Weights of a small image classifier.
Model: num experts 32, width 256.
Training: soap at rate 0.0029, 17600 steps.
Data: trained on scattered letters and digits in many colours, 46.2 epochs.
Rows from expert 26 of block 5, named by matrix and row number. Rows with one number belong to one neuron. Each number is 500 + 40 x the weight over its row's rms, rounded and kept within 0 to 999. All counts start at 0. Numbers have three digits each. After the name is the row's rms in percent of the matrix's.
# up: expert up (model.blocks.5.mlp.up, 32x64x256), inputs 0-63
# down: expert down (model.blocks.5.mlp.down, 32x256x64, transposed), outputs 0-63
up.2 104:462553532481427429533518542499508513478519489498497479521542488562546532469483500459498498519463464521522444448488502451467517508410531450511496559471492416439587455522532504507518482475504534
down.2 100:552476515457526492516494395527484495554433460550488515516515555473471524458563479512497502482591506486508484496473470511517459548502461455510508530524471534474496564511528627476504559512540471
up.3 086:566457471467395514487498515432482553554568423491546533498456449477453479481520498494547454552443507448562507493455492505458435527488508510516455501517511582518491482539450474539543465537508547
down.3 088:454427418482468475540550418521560447511500521631490442518497528509576486534416461495509500484481518487440478513560482527514542517517482475506547572568485535466538535492501535511510541458509494
up.4 087:482539553522512566460483510506493534446436593439539444522476439469503516506526477493534463500525559508449558504492495505513515520457480511443520496601475535470513608466509554525559472564482503
down.4 089:461511465478417481499559533564505472479541484484502513528567491460445468476494516534506461461583484606477432461476494511496467492456456494535537499505526529460553537519527513513436431505514567
up.5 117:471481494545554391572541533527530482496508444530448513539540496513463471507501553523530500501427495483533488441470510542465457499422526508530477529597534520519527494501482515515492490551464469
down.5 113:511410510462530499484482450522511536548531436496564495481542446503494509486454481473492543469520488481559515549536493501429543486502462475472508538491526469493493578504505489535454481499524422
up.6 098:498529486432515562543559562492524436513515482505469407517488515466507526502469475562504484527534491543514453601451486520474493458517532532473518511539511478468503469447492660504482471513502451
down.6 093:531610455529550508545517509534524468639460459465508507477549499506478417491465562427489526514428475535546529534510397505492554555521469461412474539516465445486496539540572492436507539515476589
up.7 095:469432468532450479509533524515442387458537477501537498504476486522535523525503522494505520544495439445443447386484441500507532476522492495521485475503507464566496551511486519535456546447577484
down.7 112:508486534431534505519466478485526586519509435506549449501533448481479513580541494557522502453524548494532527519495579530523543464517454559490551476447561536452570508476514493546477528462527390
up.8 086:485436503472508469557531579445508559477500451557476522522468570474516507627434528477508510491468414459579483485549572550498547444465543421516485473535444534473567508484574549538485490414471503
down.8 096:574555566492503492546439390511533477489529578505555483514520521434516466471505454533504517442527537537460448475513499486523492514492504475502488466503495499430517505447452412426537479529497494
up.9 136:479464537478475442518548461500526437519477500426606531452476518487470498500548480435452513501429456543406473544486499549505495539535514572439496500506515559502469465501440462453508488510425546
down.9 120:495423488553544439503556526493480496454482485454482583450518488501485500450517525430520532553481537521555542530537555491472481498458463524520443523537468596490578534463501594531514525532496602
up.10 095:463630553555500464489453537462497489449556579499495493514472579504504439531387516448565538496478618435498495519495521433445448505501523542516532528478489404523492478437491464478492502481499482
down.10 109:482452481485588460457535479423490481498628489520528457503430521524488538534556487454495560456595425492474531487554419456477468521502524474411492473466506579476512451512561497540441505468543531
up.11 090:529459502488490523491513558568504535500447512499458470438497493465451481485455501526497501555466568519432460523482478499470504526499524393479592534566549440456500477479533566582513440541480474
down.11 097:487517441501518516480483558441438456517524546556490504514443537553502471529485505490459421443510443565466537543418487489504510501518548515502505504533468586544502499481536504484463487391448546
up.12 118:557603480514539468495561528503486498470385485516523492524542478534507521482520477518550494497469569512544484457450487470503468527459551379456470479595488450465530494493524493481519476563440449
down.12 116:434552503512435472531477503476532548515395531521505521455486468491496506484547475484495420520523479491511499504480564505504522493521441438591537516499521516534508534492482515512458492484524449
up.13 092:496595534481493487509559492470494524530521515530513530427525485550496492487499505483504586492511473618447424498502570465520529483466528567486468460481512531507485517499443477456484469510480478
down.13 082:486510473515451525412530554423484484482563489494439431528444563552500507508504498503518530527458521523552528490516497449449469600464458539523470493500441516517474535504511456582477492528476453
up.14 103:515515474469461512505467515518515573425475592525434561506525455496524572549476464501512517510464502463623468474467552548484407472498551511557445457537560573498547497557514524418500440575510498
down.14 102:549507439563432529445506492407451504576531470470540489516480549469519445481485464429362583459525426521505518490437428534543519426432497483463489523480560417565482553464499459517550514529437464
up.15 095:484571488519430493475413492503510522490528520505538482509540506483478484534512540478536433518485519417511484477495413441453551546545507541487529505506462539521468576455433487396467535476537485
down.15 105:487472491498573458441450536468471536518506444516555503514462537512558505547583507483476518516483424451518484492541569490500468565463510428522500496476500547527538449555496457569498545532486445
up.16 098:558606507506525536511528484531518515498511506497497498472464492484541557480536482531517532441518517549485520564522456489500495440511600500427475537483528421444452457492480553516553507520488530
down.16 098:448522608514434505443543617444484369517503543494492466503496491543538507512471483479535502500546561544484498429521423522439519448508529539460486500527497462475483442470526506461463504521455485
up.17 070:512498457521557459596526513541513534535524498488475500508482524519467465506483473580539452488518448525494399471507592511428529498507435569580545468494501441528571448475491512492505440529536466
down.17 092:496605519497503487537431488487522495522523494544512428541455472457513486517455522457427540555456595505453581489479392535466524549508589478460553516576513487522446433446533455546451455489434540
up.18 096:556619504525485458585517523486466496406559494488491473562488516501480486550537480514518440476429570413472521551530576480465470541506473511492542508529464442515481480537518471514487552509501484
down.18 102:476503484463499511481566549499513517544534483476475517477558499572516470409439497437486482539535487526443500454501431542477555479516601500462497483645505565455482560453416486457418466541512471
up.19 094:439542528501557467530550512464488534491530481501533525461455552481526520496535479541495508467456532443495530492604553472475501476493451495490525484538443456437454558472530612515459450407497519
down.19 094:550569489507529471500457485527517510451458415452522505517478519437512502465520531462460516498602445443495506434504504516450547520493460497445517517521468535526519499483525522439483476538461527
up.20 079:508415552516522597513588462494522533532498548463523473476488544414492578519510504545461498440486480458564470485596545475495504495566422485546536511512478470488482489549470489530491533487505479
down.20 088:473536474451538481531487478478487430528448408525512412462461544468478507499498559495522557450487529472545473505464490424467524597523510444437444525477505514462515511482473546507575503528466498
up.21 105:489471452591557488525472505483522477587523453560522525581558514521481534549458519540492473499512481465442437454509480537469517527485521502463509499528502476518467554441540529467471514558536533
down.21 090:553518477475480478476480475500493548526447501476502520524399524495521481508530511477519546497531476522560584463469489482497476382504539560542503501467558495543490453531528487591451543478440534
up.22 115:481571547421417426445497527502466531508502543476490498528443532556499497477530519465502487451521494550474470417558517468480529504521458483517495516460592543533526572504541566495470513562506432
down.22 096:528476456592502538493453521491475546495501465535561572481450547436487456477480474518521505445513541531556603532493499429519527451502519568494580519482480446490464464506585480537518499412553502
up.23 097:503422498404475464456398498518515389531518570521455490482501459499526527484522470473417561505558418544534488514521543482490552503477464493502526490524465466445536534470488485595570584547450471
down.23 101:592537471519468504463501513482549610493467546471470434500529535522545484510560441503461520445460530486508449512490527466517501492485466471503499540426472469558580490502538502497463450493469557
up.24 120:476434534480555527514520544521511439528419502519541479536445495491560504506461440433511523459459453543488501510438435478476476516470548415521480524511536442575487481492500550451512569495494495
down.24 126:457523562482508453503424416515439515511492436422475527469554555458496498536443507502505514466544505511548596460462546419455533508520484511504429502463531475520467470521468521551486523462527583
up.25 095:516543471501615474528478529486468507460413496470529545520504505493520448434488485536481488507488508495555575414556531526519453531539472455467462432528492449487460471438545516486504442524478538
down.25 092:491488527568508515494535521544498543547490592496540501493510542523487499554553507458528483508489502503441441543481597521532519531446463544549565509550565601535514547412481527489463478471471437
up.26 105:545519411559483507539513535496518533511587493502479502469501477428540474474505507530509478507506493460490434533533513480462424513516545468528514502626551562494459441478468449564486499502549515
down.26 101:454500551558482518473507447439430447540499483563458477539497490500493452489492532430518551500439538470558518419564537423443457477545519563447545511544471530534507479504517493571499468458490485
up.27 082:507583526447400531525506562489475510446510485571571471465532467513475501426499492508470430494511534439433467458511526484524523516539444533536488520498521530558553555480501536551473590469478530
down.27 082:537540489479447534499474498483472528543484490530480490494493523516504497462581473507481551525496523498564483507495540539461457482436505532507537536489436519535494533479534478538527482524504483
up.28 081:478510560561509465533490534542538555544462522449488482457528497513530547437474499506556453513485514493548537529412483522504487491473518476468467521507414497613455536426517506485528453459519517
down.28 089:494498484447522504491535472471485577502544489484558548509468503520444377513516483483414528449491477483430464404525527486516410534512499480485494525567524505408570530520530447520531483474507511
up.29 094:532476542469480521529454536574543457525524488455471522512469458463490439489462552512534475507483458517496551517548508475555516505538521478459524519461433570527501514531535507477546545525469481
down.29 097:570526539474437512471490529464528538509541552434475500514527435570449488512527487543455509526574510528513459524477451468482581522445414472522522480479521358491474559511510507434528536511541512
up.30 116:504440516496471455478524475563474570489449496517527498481488529595508430472505460497542495531493504457546481574459495575455549461428535500591553600519488577488489463452476497493492505521515530
down.30 108:420465497460521490563430435483525517499569461504567418495500367436449513491457494492459531504472468514459517431546573474455481493508488506433493487533523463506533491417541569524521487519545494
up.31 084:547470504514522478495481566479524518565456533463489537540556508430507475469480508527499525474466538482509577441420385442492555536492487535578527535452474532519504492568617549517501478458565516
down.31 101:488492472396487480474418441500489529513514511504515505507428495506540507546600541521474539482491529527513543530563493438518463421543461420525514476452576514441536476469497461478552514516470444
up.32 120:503524517521611485512512499514513458564496526519521527451553466557525489508424473458490544493499525520490567525522503539562528498444503458510480581530525479496504487514508537486447485474470464
down.32 116:506513505472570474560437475502472509488435502473497521475489504421454498486490493559545531530544517450490540441501522395477564486442408462502520512497482462536572498482513485519482488483497523
up.33 089:527400533484435521529515489531473431556524531482473496513471522454493618475388535522515492490578524477514530468524502431543567567536469544472528423491522570485500484517515525507508511473491517
down.33 109:485580527570486540480470500514421558447523518497481472476502460516506456502551476490500451474532472443571451477538494374438479493514518498520506506509480548485502490494504506478482541519486454
up.34 085:535516461491548522511450524482416445577530520443470432477499517556477484559521527488491527486455466539490498457516512457462491476497405498470544486553532446500554502414473481566522550497513522
down.34 093:568502505509539522502466507552495497492503533454422472551552491495498464461557487437522503510537513424572558503523480476448568525498531495479533504576449545497506598549565481505445439463543479
up.35 117:561630499494540519474508455468479479461433454417521579499476510513515467538528535419512446494551471535546466491494547494536413513454486521479431427541464469438555525534552460441447456478465476
down.35 106:488502488487446514490450472486524499549444536403508532460520503620498457499555525537505465459546455566533442500492551532479523486503462532520573579508506503481508418542451538497506467477489490
up.36 091:506541483466506487475436564464468473512529519547565531509468507522550579466518503533500421488448437485488521477495470494491485538525520517497526513539495492463512481455558466529514509535511487
down.36 089:580509494538535527467512441562450500559528472438543547482511469501504471449487522466429505488449466564470463552435506525478500511501506549475468482447511488514440566498489525450492441501496567
up.37 117:549560552536461534549527460455505468610492463511547548525463519500465544527532504490511494482472449499473503529493513548485555536531489575493429463467514498507415524493470464457533453429424504
down.37 108:485514477488479486512542528601528504507414575630473469507528464483480490455451521477534531540482589560549458495517489548520481527589447518514503547525477492468525548524496581507487526571525481
up.38 097:530472522483558476492595578522514583466499459509559480515563528500521472455559493478415525514464460485548452497574474576489431480575487522520417507393535440486530501534565540480511449484524525
down.38 089:464475456584429500530390476484461551507476549574502509548515443506598484473421532546464490504505460520490442525497508446449562550485488494470544577530542459507420497532528561503564498547489475
up.39 105:554509526454560479537518549556468455472483520478446510581519530540484493516492489520453531504465439540543479468517421512562482505473421517527461500553475510511511492566504507499545564453469437
down.39 100:483431472495500496439457439483527553497436504449481538487501483423486466532512474484418545466573452500536500510518488522460510500478518457456454545503555465536489460473499526550562488533513513
up.40 089:535422452588473466460503524527520540497547570485615509486510485492502492541563492465495486485543501507543591509526547503421472490459481402583492482548454527470486486512459488495502498510510528
down.40 083:467434438491612517508589416433541473540441463444475481498482468519498524564431517470484486501537519511501498475507494522478499525530556585574458404484538432557556497536447519447401489489473455
up.41 087:413457529388516550427493516457454507446523477455576503511521543539442480519534508411456500486516529422442555447443486488483430502462508523468582490605534454503537489520526514513488556483568549
down.41 086:496484477524481508511510437504527469518516495463534503513415511507512577557420467491538477586561467421590494546519513533517453563523450562447569491420462514477494500515523508544523528460485506
up.42 112:476459457460620519472435570507486525479404418567508543439545465505413443453492510497512591514526493493541529471514533461522523506496502440515514431497485519440456610468538526509505435504517511
down.42 099:501478493506538476519558474549519498494495536478535462478499537494484502566563521503539481478424524557530488527502592492524499488459446465479507575545472548473566531458486495572534463524524480
up.43 100:528543548521462464487595511537530430530537528574508471546532538521512530459488535506513490474447501526464529565453448495467458537512526429448492514475413444466453524525473523425466565466518476
down.43 099:505547508461452511448463495503505419512470527587488496444491493537473512447527500548573493546548478524477542462473501402499513487428509461536489505545433545561541567510469454499511529412456470
up.44 081:501486537536491551544472572492489527510579497519461471454505457465530460557525544548492509521517394466478431481427529527516554545548550444465461450495478458463439531577512498528481513487456519
down.44 094:548520513477459504507471434528469530472508422526438467545574560496496486512536493418516603514487489503563480532525472534444488555460510591470510499490528542481470528411525520520525527501502499
up.45 097:485457597471462514480465536534500576527494490458529440560473480458477428459495453446496480532469460564511526479528500488527443470494453469510515466529453504509481576421500550493467487512448513
down.45 095:512513538531507465508479486523476509559486497580483551497511507491511469535435497514505457433522531445485510526495578534486529521473525521530441477442531510505487505459470468455522455486602622
up.46 135:429507480422406501502488489516453553508573503506515490487535468523498409483534517454508511490484482539483494533498506525476552482538574594511454569413534530456530426439413426502522477555475560
down.46 110:496434426536502472502493517483424526432458509522527477486470434460546500534481496509454455467517475494481501450595434481537463525488573389474532573425537534464520526492509526459494539477567507
up.47 101:511452547458532503479541448591517528447466487520380496533499471464528541467459507479521595473485494424468491508434514490492564473483518504491479458509492470487518531530573541575510430437483480
down.47 107:502533446488460514476447451520465532594492524611563482501511549499514531489503539544501472477527424494550561537468485499519470495508549457502474493469482501496432492522530559518586491545461581